A small model that predicts nearness at each pixel, trained from scratch.
Data: trained on rendered rooms with furniture, 72500 training examples, 20.1 epochs.
Rows from block 10 of a small model that predicts nearness at each pixel, named by matrix and row number. Rows with one number belong to one channel. Each number is 128 + 32 x the weight over its row's rms, rounded and kept within 0 to 255. All counts start at 0. Numbers have three digits each.
Before each channel's rows are labels from the 100 images, of 14976, where the channel reaches its highest value: "peak on" is the class under the peak; "strongest on" is what is common among them. Only what is clearly more common there than usual is listed. The data: rendered rooms with furniture. In brackets: how many of the 100.
# convs1: 3x3 conv (model.decb.0.0.convs.1.weight, 96x96x3x3, each kernel summed), inputs 0-95
# convs2: expand pointwise conv (model.decb.0.0.convs.2.weight, 192x96x1x1, transposed), outputs 0-191

peak on: wall (67)
strongest on: count: zero (73)
convs1.63:036091149165045128133152117132157117099088104160131169137186174128182107046067139094160133115112135131152150093132110143101146136148157147121162188051120105168064114089152157152083131127154151151135134143121121136145105119139149132102155095093110086155112119133170122139128144196173177121
convs2.63:128148131128143107129130102142122128043151128128132127145128121058128129128126128127130110126129072130128000148107162131161098142128000129091119045131136159106132124129128179130130116128169133127128007128121119113136054128124128130129134146152122129048102123095128128128128128129085126000127117144164179128188129086151128128123125164130129111125086067124128128149122103131128082109130131139161125137128128081146127130149128131117096128107099128126128147128109115129112102128141161128145114133018128128070121168085164112129131128128156107113147118196149128128137116109065127128

peak on: floor (67)
strongest on: barrel (77); largest object: barrel (66)
convs1.57:141145105089015129124115143075157104086165154129144147083136163097098121153167113019131136128116137084094151134110064118076134129104121107124071142084082126145119138107150065141012119125126118134093121126110170121168150143153150114103117137166099148134176117106144134114111124104129103129
convs2.57:159125093094147127124131133106133129091112146137111117133058141078123123120121135137144139118118135113159132140199119128125049128151120123116140135132140109178128085117187127130096139126184236130199117134133115127115059124133131126067133139166127128041130129139089101127124127104130175109132080124255122125139133107157211128116127074138134111107122110134125142142116194116103043056091138128144125165121144136118135139113125125146133131104168131039163125127122099116098118120122129116134143000126132121099140130130082125110179124148127071118121129125134133133128053090106103126

peak on: floor (74)
strongest on: count: zero (62)
convs1.92:113169113099121130097158077120094070161054158052112184072088081122116104169114129094109078127151115133156091087122153127104106140108127139131116099104160107178066143139104096136189073077113151138068131132116128142146132153114127091129079174088095134114077115110127124137120162106151202178
convs2.92:129127119129128108127138106071039125125128114123155120128026100127140128126136038127124139108128127093040090123126091128166147104123098129140122129123122010128122113136165133125178132128128133123133081100132139130133134140129127140120160132124148126116128130128117207127130128118125136129131142133074093126141123136138142108127179186202117132110130118128130052130110124130194130117102130183087130135150088112153081115130128120181126125132123078149134164128089255090127217130140122128125196111081128141073126129126138128023196128132087125142145093131139088075142130151153174109

peak on: dog (32); chair (30)
strongest on: dog (44); chair (44); count: four (40); largest object: dog (25)
convs1.21:186166219120086126135077127125127118104122128122125164135123092137133158081131079116104116105137132077123130158085143079089118134146154137154193101095066111096097114152111071091083092131087105139065116112145100084137159179144109140119103138092111104085141180122198080147141119109129076197
convs2.21:128174136193125158120136128128108128163170212135143145149128127140079151137135128128124133124145140129090128134213163130000146131122126098136120132074104171104117137087129156129128172164109101113066107128085208202174113124137121128084123034128128125085175133094138146098130098134132124124129070129112130097126131114133116136129110158139126065128143111143125125136134000112127120063082130131119220150127116000107126097127128126129144110130149081140124128130134138149131139127120145173089126139081113127139109128211161172117127155128136132135128120166124146138129108127127127141

peak on: sofa (58)
strongest on: sofa (79); largest object: sofa (72)
convs1.62:232104216106055146111112072066126139101137125130126131100001134116155154163117115049128118133115126125134094180093128129129135140146125120167153132058109110160089120111098084160116121128112110148099131109111082114126122150128121129137087165139105123132154139097173124111188144131123112147
convs2.62:079119133133227123120122193173101129131170132102126175128156072128128119083124128147112142150128196130135127109207097095125128121141110141133116127115128150127092125126172110132094139113136209133111086129104198103121131139125133147117103155126130135087129128021150181049115112088114131140100103157124151107147132122137116115134097111146130127124141124129127125048118170126118125030130090092139132148153138067128121187122116126125076163069128125114168133157082115067140125076115124128121171084076126132130018112174136097108181128133153127125114092139147133095128124063127129003

peak on: barrel (53); sofa (41)
strongest on: barrel (56); largest object: barrel (53); sofa (48); largest object: sofa (38)
convs1.83:172127175133128151147155127102111142141132139125155120116034128139149116145115155089092061131127177152051149069137120135128119140120143150160115124047091111169175112158090057096122057132074128127073105087129115121095153149140112105139040167098137097115109129106128102143109083086106100150
convs2.83:108102127138108153127146158132155123136147104125138218114118202130097175130131127127136116084139136106184128063125126184129126123190166028130119096097095109134193130132108133124086130052152120174092126138155155113112128203136176167135129170150128127176162135099109118080137129131130132082126158127159078135133133132093120137103118204149127121127088149061143128129231132126128102043163122127113132124131123045152135138128126160149153118115138123175046115115128129046114129131129143143137125143128000124168122155141108045078146118129100126129128118138141188142110129133132120126

peak on: barrel (50); robot (26)
strongest on: barrel (55); largest object: barrel (52); robot (35)
convs1.46:152124176130151143139159119089128147123140114112079136111126124166155130178140115097083023107115149124086119159136107148152127139119144148165152154081133110128051149112069095172102096161115105161115104128208133110102114167150099159093121122141100089124140133185161099137117137014109135198
convs2.46:102145146162128173127210113063127128149129177165131129123127176119065089127125108124122137185017129139128114130129132062131139130131115118117140121140083129123129016102121132132056129128131129136129144155229127110127117132134122128133105042137103116117168122128128076232133122117157125129129132131088134125128129110151127132138056184000115098144140075128130128110058128123129129134100130139115128131107145217137045131128127123126121112195127087120136131133127125126129128131126128151126130128125130120184118102127130104138141170128200128095130128126126165098089118158192133130

peak on: floor (77)
strongest on: umbrella (99); largest object: umbrella (69)
convs1.8:153122131117074056110158157121097124043122114108115154132133080128130121166099146137155064092122102147133092157117145103093123135133128133130166069175045151190126130169159130176068116153130123132113106132137178122102125177101120109056124122107118123116129144142069066135063129096140205149
convs2.8:130128023131101127140128129129134125078129130101126137142116114129132130096130142152126092128130134129144128142139126091092133121167153139129131105126122113203136255113223108127141131130128205216164118143127153138129104135048193170130153141128148140123113128129054097131129130128105130133116000127216129127102122178129127121128237080119129205111126149154147131120104134124127128095124121129131127131129129131124141127127094104136078127121129167119110128127125105133127141128074126096057131120198124129127147127130128127103137076125124132095128139015126127125128125136130129154

peak on: sofa (32)
strongest on: sofa (39); largest object: sofa (29)
convs1.33:098147194079131116119155104104157155079096123159114165120148118127093106149104115131119123116097142166120131131119109117122133158121149136154138093127145128150029185094112097130001090195078077150108133110161179177139122144145110104136119115170154125119154120163112108103141148118147110230
convs2.33:128129140140168167123120130129133129130128186210169194149128125141139129129121133122164120131130105146122132132253170059141118096127132124135187129127126145150153126128172112125128129134153255127191134149070152129128040133129128128074124068130117130078108060169092106103126144127050149131128095127128158122140138126111137123127124164134139123101128128125146126130117162127120105113120177137132127190127148099124103125217127135159129130142134126129095125127115134128077128128141161102053087065137188156107243126125133138121129127128126071127127105130105141130154004128126123141

peak on: floor (100)
strongest on: count: zero (58)
convs1.34:115066116157165139137093113130118098111099122125108168080123151130139143116132097115104130173210154092126105085140032137047141126118115124125115134132176138136080102124106129106196082172132159173078136119157109123154137125130188137036179184088121153127152136106105138197117151135159136144
convs2.34:128135128124126128146132130071119071123124116128106125133123128089075130137159122129128105128128164126076127128116125151124119137101226113130130209123124128138121055130128128136128054128089172100123127091137128052076130095087123126153129133130124077148125127127127112131137121115128132086127131128121130191128108128135118132126138123129146127156073032119127127185146115126205107216123129128228129130133128128127188127160128135126215128140093128117128129127061127118113165126160131251139128136128123123128109133128184125129125196146128135129255135182152132131154136155129137125

peak on: dog (46)
strongest on: dog (53); largest object: dog (39); chair (38)
convs1.87:101111154153098111104186064159054108134000087096124129121184108175112069133106149186126058123123132072123109098137104147125129136093108184078152146105137106148138131101059102159077131080141131122130118120096099170124131127132095089117127158156096125119107150152118105110121142106145140138
convs2.87:106127163187105128153147126123130125131110128219138096110126032177136185147081125129105138203128125131000128158112127115151044090129140127115129125144124127131088134128150128123127128204140159127170141133132126116127168161130128129132154128222147136223126123151115128182126135078142132149078156128012156127123127086082126123126188008130129164117128128055129103148129140111159119125125151135148128122127127144127123127128119131126128118128125104216128129122113138144116142215124129122129123199127129130100133128038115122115124127117121102144136132130126127123159128129118128127

peak on: wall (94)
strongest on: window (98); count: zero (46)
convs1.54:067028122125096153090145104124143134153096110092136123097077123130135108107042145115119131100124211101125159110145037134126124172149132149127162190133095152083094094094132146100135123077148151140104123136120176105133123120103115120155092091076142069119083123075120137108131166136131197112
convs2.54:129114172148128057126136122124105144126140129127140162114118125072130129128155128127106128108128093128157000146134192128129127175129103132107111128126137082121133129086127206128172127112143126116128000137130030089096131129048118128170177128172132140115128127122129132128177129130128130117127128144182168164139129126130138156136126168129147125167126128102128087147118112119128037130133127129071092132127127090132127126128128131080075098128128128135167125128101135127126110161159127128133085128049128129033125138024134100128129128129130112125198129140133128129135129129129129103

peak on: floor (67)
strongest on: count: zero (51)
convs1.30:103056143163138133139149108109193142150115158115129122115108158122123166131169122110129123147160176093021152103118000146165105126134118122103077182143154137103060049110130098088153129159123139131096124122148113136163128123121166126139115122094111162135171116137116130133141184082122112089
convs2.30:132129109123141196129148157127089128129183160124153094140103086127123223136118126127151135051141108120128108113120126187132139142122120138131103134137127129124119123138128128213133121113149128089117093142135045118130124118091126130132127125097130131118090103134130123208141124123098124124146116135130087127099134127141155149126129127128189089135120127069125155147207240126131126109130011112156147196117128123127117128150124163054130127099112115127121093127122145095127130122134110141132129131130119129126129154128140083130098143148127135137248187168194170128230098126129000131

peak on: dog (63); chair (35)
strongest on: dog (68); largest object: dog (47); chair (43); largest object: chair (25)
convs1.95:139089205150124144138147079119065038111103116080134094142126126133157158067127130148150127138138172065093119136147102155163129156157139167092133130094145095137114051124067037125091082106106112117050144124121132137115134125134094106155063130115113129119151133189179126119132117105106153153
convs2.95:128129130252126098115194067129152130126124144166128154145098190116127163150132094088166128116143062090126118129145129122134146124129184128115134116135026189059130141105056129215132129132190119165136131151131127128172135163120050128149112027132123158127202120126116136139134134122131129128113135141097137117127119115132129133118075127128128099141143146090116132132195164126127129130105185191129128136095159049128110127127059110135115131107088069151048071102108150130054179143128126134135068132129091086172125129102129129129114124091132132121135135183089163163142152156116153140

peak on: wall (77)
strongest on: largest object: barrel (25)
convs1.86:108127121111160068097102121106078074079148146195120108099104136136190090145072147168104105128101177053134057122133085116161139118144126131126109163127137117185148150158125103182109139146152129167149146148090111194115158125154088119113132203142177115099116116086096126108096100058103146173
convs2.86:140151136114064112176131131144155087136174127137129115120127101158126113134128138132103140154148165164238158151129125129104141129133136107025149155109131132118130138129119126117081128173089125087131114068136126129128128110074153144136116131197157125127132134135124116162112131133130116100165128125118189164129097103096000132125139128062117088141076075137151158007203098116158101119126126083185196129190131140157139139174101138121128120135115227096141133129133100120130157131127115116147072180163129135130119120118196112117129074129131130148140088129136087080126105130086106188

peak on: wall (82)
strongest on: count: zero (49)
convs1.37:092162087128087115152079136143128133163096095177173161148006135154134115142134111141125121120136182125152072004081042106121089107118085125133134124079085129136065113061142158116105132135148130131124105125111128123117111129118122101136143124104144118126086147093121118138096143168156095132
convs2.37:123134134109128159148106094198128066102094120126159054127128123049128158172082128122132101128072119130100125150130126137123128146128129147129128137125140151061131117136164109125028116128127128124128111130114125119129134126117000127100126129096164128129126130130129152075123066117128130133127132134082128128146129129131128076127137139101133125128132128120127119128144098134128125130101131085132165145083154012125134137128128070128097164117128128128126178147128121128104086128128166128129068160129128085123130134100147191196131128129197137204148128119127149079255155128129172127

peak on: sofa (54)
strongest on: sofa (61); largest object: sofa (55)
convs1.20:151145156138121162140153083142120165169151127114148110124104148111138149122097064156045121094136168124045095220127092150124086129139108139098117117134076141096186099141118102030084105106076139132125099105137086142083136145143134148100036124116143134154074138132139135132154135084109097116
convs2.20:159125170105131128132132128119055129167150130023137132158116104135020154130134148119136132062127196133129132048102137161131125130128140114121101139116114088119128140127128143129132129061085127096131124149178116125124112059133166116132134128144129138130073107106130123143160130131136171212125183128120110128090147126128144134147119141143126003160056166127157135128095165120128008130138131114128127145107126157143157128128170187130127118177101108133131127126183057127123127119060131150080100122123127127155105123115178131134133127129129117122125054114119215127038131168185099112

peak on: dog (26)
strongest on: dog (40)
convs1.68:089157145155119187115163113095144146149063132138085129121169120105073121083173123087138100102091116132133248106158098123121149120119190126126143118093134079098049170104178119082106112093092169115139111141082091118142160089115129090115137094102078125127152068150177159144125159120116111128
convs2.68:073190113127162170178095121110052102141131150108117118150127136128025129158179115126203156133124137123081215212117128131070131127044139131105127146183079128129114113120140131126054074119125112127105106171137079104134066053217069121062127066083138128114076128139126199128135078127139128144089125131114128128163126132128173121131146099053129128073111116124132129159174131134129016126123129123165124131130126153129130124128137128123127125136121084125138119128141120137124130101095134135095118129094126068127131123121128130187153156121168123043128190128128129127114137135129114135